config.toml
model = "audio captioner"
dataset = "notes from a synthesiser with random patches"
train_examples = 78125
gain_aug_db = 10
n_mels = 64
hop_length = 160
input = "log_mel"
spec_augment = true
win_length = 512
tokenizer = "word"
vocab_size = 43
encoder_arch = "ecapa_tdnn"
encoder_norm = "batchnorm"
encoder_activation = "silu"
encoder_depths = [12]
encoder_kernel_size = 5
encoder_stem = "single"
encoder_widths = [192]
fusion = "prefix"
label_smoothing = 0.1
decoder_width = 128
decoder_layers = 7
decoder_norm = "rmsnorm"
decoder_norm_position = "pre"
decoder_activation = "squared_relu"
decoder_mlp_ratio = 4
decoder_head_dim = 64
decoder_fused_qkv = false
decoder_bias = "all"
decoder_qk_norm = true
decoder_parallel_block = false
decoder_inner_norm = false
decoder_kv_group_size = 2
decoder_positions = "rope"
decoder_prefix_bidirectional = true
decoder_connector = "mlp"
decoder_tie_embeddings = true
init = "kaiming_normal"
residual_init = "none"
optimizer = "adamw"
learning_rate = 0.0019
beta1 = 0.9
beta2 = 0.99
eps = 1e-06
max_grad_norm = 1.0
ema_decay = 0.995
max_steps = 4800
batch_size = 48
epochs = 2.9
lr_schedule = "constant"
warmup_steps = 480
weight_decay = 0.1
Rows from block 6 of the audio encoder of a small audio captioner, named by matrix and row number. Each number is 128 + 24 x the weight over its row's rms, rounded and kept within 0 to 255. All counts start at 0.
After each channel's rows are labels from the 100 clips, of 14976, where the channel reaches its highest value: "strongest on" is what is common among them. Only what is clearly more common there than usual is listed. The data: notes from a synthesiser with random patches. In brackets: how many of the 100.
# c30: last pointwise conv (encoder.blocks.6.c3.0.weight, 192x192x1), inputs 0-95

c30.103 [151 152 156  86 133 167 165 106 107  97 142 173 139 155 116  83 108 156 161  74 114 104 128 129 107 141 141 139 176 115 130 126 142 101 123 125 108  92 131 153 130 157  62  92 135 166  71 183 152 102 124 152 101 123 160 139 120 143 130 133 162 151 124 138 124 116 186 143 156 106 127 115 125  60 130 124 123 153 119 141 110 153 150 129 139 138 147 146 126  80 102 129 132 153 135 156]
strongest on: harmonic FM (83); low-pass (40)

c30.156 [125  98 129 121  98 104  81 124 179 145 138  78 102 115 105  95 138 136 173  90 182 142 102  90 154 163 125 115 109 164 163 131 110 134 153 127 170 171 143 112 144 122 142 193 159 140 133 112 133 107 117 126 105 115 135 150 135 152 166 130 163 147 103 120 142 118 151 114 140 115  88 145 142 118 133 121 158 116  86 108 135 140 145 116 145 149 147 139 116  94 127 130 146 158 133 129]
strongest on: high-pass (92); filter wobble (72); resonance (69)

c30.12 [144 132  65 103 117 102 123 108  79 121 116 115 114 137 144 134  95  74 126 170 139 181 129  86 106 101 135 114 133  89 156 107 166 104 200 103  58 145 140 159  89 145 146 138  91 147 116 130 154 111 161 125 121 115 158 124 112 156  97 140 143 147 121 122 122 115 121 130 133 123 114 121 118 121 136 143 108 111  99 141  98  89 150 137 138 104 128 126 156 123 119 162 111 103 139 103]
strongest on: filter wobble (96); resonance (51); oscillator: inharmonic FM (39)

c30.29 [111 119 101 113 153 142 131 147 125  82 117 102 123 143  97  99 139 112 100 110 118 117 159 136 109 112 127 142 164 134 127 121 112 106 108 101 127 118 104  76 135 116  97 135 148 117  88 119 141 166  83 115 146 141 105 125 136 108 136 124 168 115 117 144 169 112 141 117 126 122 117 111 174 143 145  97 141 126 118 133 129 135 150 107 123  66 133 174 103 142 142  59 144 172 134 100]
strongest on: swell (74); bass register (65)

c30.31 [129 122 138 160 140 106 136 132 107 163 133 154 145 144  88 139 133 163 141 103 115 118 111 152  97 123 126 128 122 125 107 127 118 152 184 150 116 170 121 129 102 125  79 131 116 136 157 130  67 174 134 125 149  89 136  97 115 142 108 105 115 130 116 156 115 139 111 147 171 145 114 143  90 106 123  92  91 117 159 125 137 122 130 108  98 100 108  90 131 147 129 126 106 135 105 114]
strongest on: text has "pass" (97); filter wobble (90); resonance (58); oscillator: noise (35)

c30.96 [162 155 157  93 135 137 134 149 138  99 115 122 149 143 121 151  98 127 134 129  97 116 122 113 142  95 125 126 118 108  86 108  93 100 139 114 131 119 167 123 122 140 129 121 144 140 129 153 134  81 136 149  95 147 153 115 151 138  92 130 150 182 115 118 142 126 166 153 138 127 141 119 125  68 131 157 126 138  69 173  84 110 140 141 148  71 162 103 142  95 121 143 115 128 123 123]
strongest on: pad (62); low-pass (42); oscillator: harmonic FM (27)

c30.74 [136 100  78 128  97 166 120 105 118 131 129 148 151  96 123 136 135 118 118 114 118 138 126 152 137  88  64 114 117  90 151 177 111 142  56 120 147  95 122 124 164 110 119 108 143  96 142 131 111 130  88 140 123 102 111 148 115 120 190 102 134 150 159 106 160 133 139 101  74 144 139  87 187 133  99 139 102 104 115 145 179 117 143 114 108 157 124 109 134 154 155  78 130 142 114 121]
strongest on: drive (70); notch (67); bass register (56)

c30.93 [ 97 189 144 127 144 107 144 119 123 102 124 143  96 108  98 134 143 148 103  82 103 114 148  75 118 117 159 136 165  98 106 117 134 120 120  64 139 125 143 142 172 152 137 122  97 164 141 142 164 133 135 128 134 157 148 148 188 164 121 142 131 165 107 115 114 145 149 146  87 122 137 164 160 135  98 152 116 134 108 134 117 108 159 155  92 103 177 153 151  85 110 145 137 141 187  92]
strongest on: harmonic FM (52); low-pass (51)

c30.169 [129 125 132  89 165 121 142 193 102  97 143 141 101 159 131 108 108 168  93 146 151 104 111 125 129  97 151 193 123 109 124 105 112  87 116 131 133 124 181 138 101 163 153 162 109 168 110 159 144 132 137 140 110 143 147 114 144 133 117 143 120 123 181 153 161 118 128 122 124  93 125 139 110 104 137 106  98 103 139 116  99 127 140 108  94  99 157 130 137 126 131 147 177 133 154 121]
strongest on: echo (100); swell (82); triangle (39)

c30.111 [104 196 120 120 113 118 173 102 117 131 115 154  98  95 141 107 134 146 119  88 100 162 160  97 122 123 156 125 185 136 138  91 209 118  86 109 139 101  97 202 189 129 129 101 100 156 139 139 138 123 145 161 124 120 162 158 124 154 143 169 132 127 125 156 152 139 132 114 108 143 140 138 132 122 131 181 106 129 123 148 157 125 147 162 114 145 152 144 128 144 146 139 138 135 149 149]
strongest on: glide (89); triangle (36); square (27)

c30.159 [146 102 140 132 113 150 139 128 133 125  75 118 126 128 124 121 131 159 137 128 131 144 106 148 176 131 138 129 119 148 126 141 106 133 126 149 140 134 113 131 164 101 113 120 139 153 117 142 129  37 105 138  96 130 111 172 128 165 161 122 164 124 125 136 163 133 107 133 135  69 116 136 163  65 137  73 170 112  83 118  96 149 131  90 177 155 127 156 146 136 163 118 130 155 117 137]
strongest on: pluck (92); harmonic FM (34)

c30.146 [ 89 143 126 145 144 115 134 151 134  99 109 107 146 146 116 104 149 139 103 102 135  86 140 130 115 149 109 150 120 124  99 142 131 147 118 136 123 146 143 124 110 144  79 151  74 143 142 126  84 101 123 164  88 179 108 146 182 160 119 104 134 158 123 152 116 134  88 133 133  90 120 117 117 127 147 105  87 143  90 150 134 120 143 138 112  99 161  94 137  90 104 144 152 137 135  94]
strongest on: echo (77); triangle (29)

c30.154 [107 121 106 102 167 114 169 141 156 134 150 197 109 208 104 115 161 174  90 140 164  70 133 124 112 134 125 196 134 135 127 115 105  70 153 133 115 156 137 137 134 155 144 161 114 199  41 168 120 156 141 110 164 112  90  90 130 132 131 138 142  92 105 141 140 100 128 125 152 148 127 135 107 125 117 125 148 126 141 135 135 124 117 155 126 129 129 140 136 143 129 120 141 122 128 128]
strongest on: pluck (58); resonance (45); filter wobble (45)

c30.174 [110  77 134  96 154 140 118 169 121 123 119 113 142 180 123 122  66 168 100 131 153 116 109 131 152  95 124 171  99 116 143 128 109 113  89 129  99 117 159 134 144 148 153 126 136 135 122 179 115 127 140 130 138 143  98  99  85 123 133 105  89 118 162 123 124  54 121 127 153 118 125 140 101 139 139 129 127 127 140 128 105 133 105 103 135  99 139 120 123 103 131 120 112 115 138 163]
strongest on: swell (73); bass register (51)

c30.149 [108 124  95 132 151 112 141 119 155  79 124 121  96 133  95  84 137 126  97  96  84  89 146 100 118 112  98 111 117 133  98 104  82 111 106  96 152 110  94  85 115 118  61 101 135 101  96 108 117 145 102 129 133 113 129 100 146 131 122 128 155 170 143 133 115 143 148 116 140 159 102 129 135  83 143 149 139 127 117 122 100 137 146 124 125  93 141  95 142 113 110 131 121 145 116 180]
strongest on: triangle (39)

c30.34 [143 138 162 153 116 100 152 114 120 167  91 113  84 136 149 182  89 137 121 173 112 152 121 123 152 105 121 127 152 127 121  71 113 132 162 112  63 122 113 126  74 105 122 117 122 162 153 169 171 143 134 114 128 141 129 115 140 111 106 136 117 137 109 124  82 130 143 167 121 152 124 105  90 134 136 121 143 140 134 121 134 147  97 100 110 122 123 146  97 173 118  85 100 137 101 165]
strongest on: drive (90); high-pass (43); harmonic FM (25)

c30.130 [118 154 219 120 122  97 115 123 143 138 126 124  91 158 165 199 108 156 118 166 158  66 106 137 159 135 139 144 138 123 121  86  84 170 170  90 137 119 153 117 128 130 152 136 132 146 190 147 150 128 163 133 153 144 148  93 137 122  98 134 123 133 119 136 116 136 145 173 126 126 136 130 118 150 104 153 130 143 132 133 122 141 115 101 134 155  90 154 147 174 104 140  93 127 160 140]
strongest on: drive (85); high-pass (45); hard sync (28)

c30.118 [163 118 179 163 126  77  88 161 113 130 112 135 102 160 154 218 129 119 159 144 107 142 134 118 139 156 153 147 110 161 119 110  88 173 166  97 107 117 144  76 108 131 117 140 137 146 153 161 104 127 162 107 173 126 130  94 123 104 104 157 143 120 162 143 103 136 130 190 152 168 131 113 101 152  59  82 112 138 142 138 146 156 130 119 120 136 104 110 108 162 127 133 143 113 124  95]
strongest on: drive (95); high-pass (62); hard sync (31)

c30.184 [149 126 151 121 116 152 139 103 127 144 142 111 130 130 189 152 123 141 109 181 124 157 128  79 113 138 166 143 161 119 114  94 138 172 147 101  96 114 109  82  59 129 128 116 124 144 174 143 133 132 160 142 116 121 104 139 117 116 126 118  95 108 122 126 127 108 121 113 117 177 122 120 100 155 137 130  81 129 103 122 147 121 100 108 142 127 120 132  99 109 127 107 110 127 121 124]
strongest on: triangle (47); square (35)

c30.106 [196 125 115  85  93 177 134 113 153 126  94 144 117  77 101 112 141 152 161  97 126 127 141 160 185 165 108 109 125 143 126 166 133 117 109 146 117 135 118 146 145  97 141 141 161 132 136 166 119 103 128 167  92 135 154 152 154 138 150 121 133 147 128 141 144 133 130 141 150 117 169 111 138 120 130 127 131 177  99 153 112 135 132 124 164 124 125 128 144 127 165 137 117 164 131 147]
strongest on: bass register (92); detuned saws (42)

c30.59 [113 120  73 106 148  68 115 145 130 142 119 110  84 150 127 113  88 138  78 130 136 146 111  94 133  88 135 141 118 150 152  96 130 119 109  71 141 149 153 157 136 122 174 121  97 121 110 107 128 135 134 119 132 117  89 134 164 128  86 196 111  73 149 114 110 102 113 135 111 134  58 116 116 149  89 119 127 140 124 112 112 123 138 155 110  97 106 125 133 119  86  99 125 121 133 106]
strongest on: echo (95); pad (72)

c30.58 [172 124 135 123 119 140 109 138 132 101 142 121 103 106 131 138  82  96 124 138 150 147  90 121 131 101 119  99  75 137 141  93 122 105 130 127 120 147 175 121 121 108 115 148 120 128 122 129 156 115 153 160 129 124 138 105 129 120  66 133 139 156  84 108  90 143 127 159 139 123 119 145 102 109 123 121 120 108  99 157  76  96 117 102 106 138 152 106 147 122  69 126 131 120 125 130]
strongest on: pad (79); triangle (27)

c30.9 [117 162 150 139 191 140 152 180 112 106 123 133 172 196 128 110 125 149 129 128 126  74 143 141 125 136 150 189 128 126 129 130 117  90 112 152 132 142 162 118 139 146 117 137 114 153 119 162 130  92  74 129 155 164 133 156 147 136 131 150 147 152 180 130 146 129 150 142 110  59 167 131 143  90 143 112 145 107 128 125 157 130 133 124 122 154 130 134 117 120 152 111 128 130 139 157]
strongest on: low-pass (61); bass register (54)

c30.128 [146 160 138 129 122 129 131 104 151 123 144 134 137 116 145 118 104  82 132 118 116  99 144 111  98 145 136  95 108 124 103 116 110 121 152 114 156 109 152 128 107 140 124 110 114 146 149 136 111 143 150 136 106 110 133 117 154 119 114 114 135 184 118 171  93 124 181 118 149 137 117 112  96 113 129 174  94 154 110 185 122  88 147 144 149  76 139 105 130  89 104 165 107 107 127 121]
strongest on: swell (82)

c30.42 [129 149 105 139 141 157 156 125 144  80 149 174 136 136  86  93 177 123  61  98 106  65 153 168  78  94 118 174 135  67  85 109  56 117  32 147 134 116 123  84 137 138  88 130 110 166  95 128 108 146  99 116 141 112 106 121 155 107 108 124 141 131 132 134 103 101 147 152 168 173 104 119 131 143 100 105 120 129 137 136 149 104 136 118  90  88 130 109 143 137 115 114 148 153 115 108]
strongest on: bass register (86); harmonic FM (60)

c30.137 [123 107 127 119 158 140 140 201 111 110 129 149 154 177 109 111 108 163 118 105 128  69 119 162 104 112 108 185 141 155 129 146 100 113 105 110 105 166 159 128 102  88 129 150  96 126  78 177 140 107  82 149 112 149 130 126 167 129  89 137 110 111 131 166 129 123 120 126 137 105 116 126 124 135 107  92 159 121  98 110  90 119 118 118 123 103 119 150 141 115 140  97 157 136 157 132]
strongest on: swell (92); echo (66); harmonic FM (30)

c30.190 [172 176 109  98 139 120 150 128 147  77 123 140 123 108  71 126 102 128  94  61 115 111 145 104  94 118 109 123 140 120  99 101 120 133 160 107 148 126 108 100 101 124  71 163 123 127 140 139 110 136 131 129 122 148 133  84 181 149  96 167 161 198 131 131 119 134 161 163 132 147 132 135 119 104 130 124  86 177  62 169 137 103 189 142 123  80 169  89 135 118 100 128 126 133 133 115]
strongest on: pad (51); low-pass (42); triangle (30)

c30.152 [ 85 120 132 137 112 150  75 153 112 148 147 115 108 111  83  77 140 144 139  98 176 127  67 104 129 152  95 136  98 153 156 109 111 130 127 109 135 200 120 143 153 125 174 183 141 122 144 114 100 132 122 119 138 154 113 125 166 161 138 167 117 154 151 114 132  89 114 156 107 113 115 116 126 155  88 127 114 128 154 134 133  98 137 142 115 130 168 116 136 116 141  99 152 101 117 114]
strongest on: echo (95); pad (75); high-pass (45)

c30.125 [ 99 123 101 111  70  86 115 132 129 159 116  51 126  81 114 147  62 156 154 135 138 155 116 105 162 159 138 100 116 128 139 102 155 155 149  94 129 134 146 134 136 153 150 154 150 116 164  88 140  72 116 137 119 136 141 120 160 146 136 152 158 179 140 145  97 156 133 150 113  85 118 137 138  94 137 112 132 105 103 133 120 128 135 142 146 127 137 143 158 106 126 138 136 137 149  88]
strongest on: high-pass (46); resonance (36)

c30.16 [146 161 132 140 160 136 201  90 125 138 132 195 117 172 152 136 145 179  80 141 126 129 144 123 114 132 173 154 183 110 110 112 148 113 170 109  91 161  96 154 100 161 111 147 100 227  81 174 131 109 124 108 107 139 145 158 142 144 135 143 164 136 154 164 114 156 135 136 142  89 125 138 105 109 144 116 133 143 122 158 119 124 137  93 148 146 129 111 108  80 121 143 135 134 124 108]
strongest on: harmonic FM (53); filter: low-pass (47); resonance (42)

c30.63 [150  87 157  99  95 153 104 140 136 121 130 129 114 125 134 143 117 109 127 166 140 154 131 106  86  92  94 138 107 111 137 111  92 134 117 101 151 139 131 126 171 126 164 128 160 119 134 115 119 168  94 157 128 118  88  97 115 116 124 146 124  90 153 109 121 128 117 111  86 134 105 100 138 139  98 130  74  73 122 127 141 112 107  97  43 128 112 151 117 139 158  74 120 120 141  96]
strongest on: tremolo (50); noise (40)

c30.8 [169 108 121 187 106 119 108 127 103 178 112 123 134 128 150 183 142 113 177 188 103 158  75 132 155 182 108 126 105 196 137 157 103 168 150 131 105 120  99  82  98 137 114 106 185 128 118 144 131 129 125 121 163 142 147 135 105 101 144 127 154 137  92 139 123 129 152 119 113 114 169 108 138 126 139  92 136  97 102  92 139 173 130 126 157 179 135 146  97 164 153 108 142 138 121 139]
strongest on: drive (72); filter wobble (45); noise (39)

c30.48 [136 119 113 142  94 129  97 133 168 123 139 101 148 129 117 146 117  77 162 140 139 138 106  96 120 186 111 126  89 159 107 140 104 166 123 143 127 158 118  93 104 143 118 175 143 136 116 159 138 159 133 114 110 143 147 120 177 179 114 117 152 186 126 110  61 145 163 140 109 100 127 136 114 123 130 127 112 127  90 124  91  60 155 155  85  86 144 138 115  66  86 103 171 149 139  72]
strongest on: pad (97)

c30.127 [121  94 106 155 124 100 111 144 117 137 127 126  83  94 101 114 100 123 165 114 146 127 113  79 123 171 141 124 100 181 144  75 140 110 186 117 135 178 119 149 150 117 153 197 137 105 119 131  87 109 128 135  67 160 134 147 163 180 173  99 111 187 127 150  88 151 150 135 141 141 143 134 141  96 169 137 158 177  95 107 139 120 144 160 157 159 151 129 167 124 141 150 102 146 126 119]
strongest on: high-pass (76); resonance (70); noise (47)

c30.0 [161 139 133 123 166 114 117 170 135 126 101 171  87 130  68 100 122 181 115  84 170 115 130 129 139 128 129 163 132 162 128 107 128 106 163 100  95 152 177 166 119 125 163 143 133 172  89 177 175 118  90 119 106 147 130 142 142 114 129 145 131 122 135 124 157 149 126 116 120 142 161 101 119 144 122 116 121 126 137 136 120 105  98 103 109 115 105 148 121 104 136  87 120 130 131 135]
strongest on: echo (77); swell (72); inharmonic FM (39)

c30.165 [143 122 112 110 101 150 123 109 122 113 109 123 153 110 109 114 136  82 152 113 107 116 112 134 125 144 121  64 129 103 138 149 149 150 107 159 125 147  89 125  93 137 137  98 123 121 169 136 124 122 151 140 126 114 117 118 100  79 110 118  57 124 132 121 162 117 126 129 107 142 148 142 131 120  98 143 140 139  91 132 114 111 122 120 148 105 103 114 109 150 126 134 113 126  97  78]
strongest on: bass register (79); filter wobble (75)

c30.2 [ 96 170 130  93 106 140 145 129 108 176  84  98 135 113 128  87 102 141 117 102 114 125 141  77 124 103 125 113 130 119 147 119 133 165  98 135 133 171 120 151 173  90 127 102 130 122 173 107 107  96 119 117  93 144 157 159 157 172 137 104 145 176 153 177 145 151 141 116 134  72 132 117 145  68 145 138 119 137  75 148 136 115 151 122 168  79 156 101 153 102 113 157 122 127 119 129]
strongest on: narrow pulse (35); oscillator: saw (31); pitch class: E (26)

c30.153 [112 119 166 210 132 100 137 137 119 148 123 119 125 126  86 117 166 123 148 145 129  90 132 139 118 182  95 107 119 166 138 154  81 157 100 133 144 134 140 124 177 142 156 113 107 141 129 149 103 116 106 129 108 102 175 196 130 118 168 125 109 119 128 119 153 158 132 139 124 129  91 134 161 119 138  82 108 100  94  91 139 151 137  83 117 203 156 104 149 134 121 131 127 155 132 128]
strongest on: noise (82); drive (55); filter wobble (49)

c30.56 [113 144 126 126  90 139 114  67 135 145 119  87 122  87 124  74 167  89 150 104 138 145 125 105 106 142 140  97 156 144 162 111 155 141 120 133 147 155  94 150 161 119 116 135 119 116 149  84  93 124 165 120  89 138 153 157 139 175 140 124 153 171 136 123 111 157 148 162 127 101 105 130 135 103 144 116 100 146 131 134 101 113 148 117  83 136 171 114 164 105 106 167 127 147 113  83]
strongest on: high-pass (86); filter wobble (69)

c30.60 [136 140 127  94 130 113 142 122 110 132 129 110  76 136 151 107 101 140  61 121 126 129 131  67 139  91 171 109 140 107 151  71 144 120 131  41 120 114 112 168 102 152 130 114  97 125 141 150 126 125 143 149 121 104 117 104  78 101 119 131  96 127 131  70 111 106 114 122 130 130  69 132 116 137 129 130 109 111 159 137 137 148 126 146 113 128 120 132 136 109 113 156  97  78 118 138]
strongest on: glide (82); triangle (42); square (39)

c30.80 [154 123 118 145 135 106 140 133 177 125 147 144  99 130  84 141 166 117 158 134 192  85 118 132  69 166 142 137 127 159 150 109 120  79 134 130 135 184 133 134 135 144 137 192 114 180 115 133 124 124 194 154  87 143 143 144  90 162 150 112 131 140 111 134 107 143 124 125 150 122 108 128 123 147 127 147  99 136 142 160 131 120 127 148 119 160 131 148 126 100  91 184 146 131 110 158]
strongest on: text has "pass" (98); filter wobble (90); resonance (81)

c30.155 [116  85  76 160 144 111 115 139 113  97 116 116 192 151  94 139 143 120 160 138 132  95  99 179 131 155 107 125 134 120 114 204  99 131  98 182 125 119 111  87 103 124 129 136 110 122  86 147 128  98 118 108 167 140 128 133 135 113 156 155 140 124 139 118 129 133 134  66 113 118 145 122 151 103 138 120 138 113 141 124 154 122 120 133 137 151 134 130  91  93 155  86 152 138  83 161]
strongest on: filter wobble (85); low-pass (55)

c30.35 [135 142 103  92 131 166 145 124 108 148 147 157 132 112 146 124  96 121 140 141 133 155 116 105 123  94 116 125 133 134 140 124 132 116 146 103 115 136 119 130 129 168 148 160 126 144 120 142 149  75 133 119  85  85 131 161 104 137 152 158 137 110 113 135 174 141  75  94 121 123  94 106 170 136 125 129 101 112 100 138 140 123 161 121 126 101 122 142 114  90 141  93 122 128 127 126]
strongest on: inharmonic FM (48); harmonic FM (33)

c30.150 [186 145 137 121  87 126 150  88 124 146  67  71 143  82  94 119 171 120 174  78 103 167 146 112  98 141 114 111 100 160 153 136 139 102 227 151 149 178  71 148 116  89 107 116 166 121 126 137 118 155 119 111 140  85 120 116  94 131  97 112 110 112 111 127 106 132 104 123 137 133 142 127  80 135 128  81 117 107 142 110 127 117  91  86  98 119 128 124 112 153  85  85  87 132 116  99]
strongest on: resonance (68); filter wobble (67); hard sync (36)

c30.90 [140 127 100 116 140 168 158 113 147 119 145 225 144 156  67  99 132 129 167  97 144 137 128 132 131 158 105 163 123 155 130 143  73  88  93 151 121 135 146 147 115 153 122 155 116 171  54 195  49 132 187  98 112 128 106 119 118 133 121 112 100 115 121 185 125 164 106 166 172 136 143 118 112  94 120 131 131 139 167 122 137 130 109 132 123 133 146 111 141  94 117 168 129 139 139 137]
strongest on: bass register (83); harmonic FM (53)

c30.119 [103 162  74  87 125 182 142 105 115 161 125 157 146 126 162 107  71 101 162 110 104 137 129 112 159 127 162 128 158 140 126 111 158 128 132 121 117 146 143 181 126 169 138 133 133 147 142 135 134  99 115 153 141 165 139 115 172 145 128 153 153 143 146 113 169 104 139 138 114  91 152 168 158 127 114 137 149 147 128 125 114 137 157 175 143 117 135 141 152 136 150 142 166 119 192 112]
strongest on: square (26)

c30.177 [143 139 122 147 153 140 147 116 176  83 153 170 158 141  65  94 133 104  88  89 120  94 114 147  59 101 118 139 131  96  80 137 110 106 163 152 133 147 109 125  93 143  79 103 100 179 118 123 115 152 108 111 126 116 119 100 131 155  86 109 102 152 105 141  97 115 119 123 168 101 110 126  88  91 158 115  88 126 112 149 105 113 123 111 130  55 143 110 148  60  94 160 121 122 137 126]
strongest on: bass register (93); inharmonic FM (46)

c30.114 [169 102 100 116 104 104 110 109 123 105 133  92 106 119  73 148  90 100 144 120 130 144 131 136 106 161  83  81 110 121 162 148 140 124 176 106 114 148 146 135  97 134 115 147 147 143 118 140 167 135 171 157 151 164 163 104 125 144 133 174 112 131 107 137 144 117 144 123 146 124 142 144 135  95 166 163 144 150  69 143 105 137 133 161 131 118 138 151 139 100 118 143 137 130 132 147]
strongest on: text has "pass" (99); filter wobble (93); resonance (66)

c30.78 [148 147 164 127 136 122 130 127 149 110 146 130 130 141 113  99 143 123 152 124 102  95  94 122 118 162 149 145 130 157 107 121 132 103 114 136 145 110 149 112  93 129 113 133 123 169 107 144 116  84 132 150 103 180 148 133 174 175 136 121 161 191 145 124 107 134 158 136 116 115 101 151 131 101 149 130 133 156 111 138 111 138 173 161 136 103 146 128 160 119 101 172 184 140 145 120]
strongest on: pad (96); low-pass (42); triangle (33)

c30.40 [124 111 172 132 147 138 139 127 138 121 118 162  81 169 116 123 190 152 120 132 163  99 140 158 104 152 118 170 130 136 166  81 123 120  93  90 154 141 120 133 179 117 166 151 126 156 133 143 133 145 119 132 133  75 134 165 146 154 153 150 147 132 151 122 152 157 115 156 123 125 108 144 154 138  87 149 154 146 135 131 163 160 153 159 122 152 147 124 152 153 141 135 155 165 140 139]
strongest on: noise (84); high-pass (76)

c30.97 [ 94 173 117  78 184 156 175 142 132  84 149 187 155 161  91  87 130 128  88 100 117  95 157 109 104 112 120 148 174  98 123 126 127 101 128 150 133 121 142 151 140 157 128 126 105 165 116 122 102 125 144 128 107  94 132 125 139 160 123 161 157 132 133 142 128 163 125 134 123 100 111 109 158 117 122 153 105 106 132 137 123 124 136 142 103  91 133 134 158  86 145 129 127 117 152  78]
strongest on: low-pass (61); harmonic FM (54)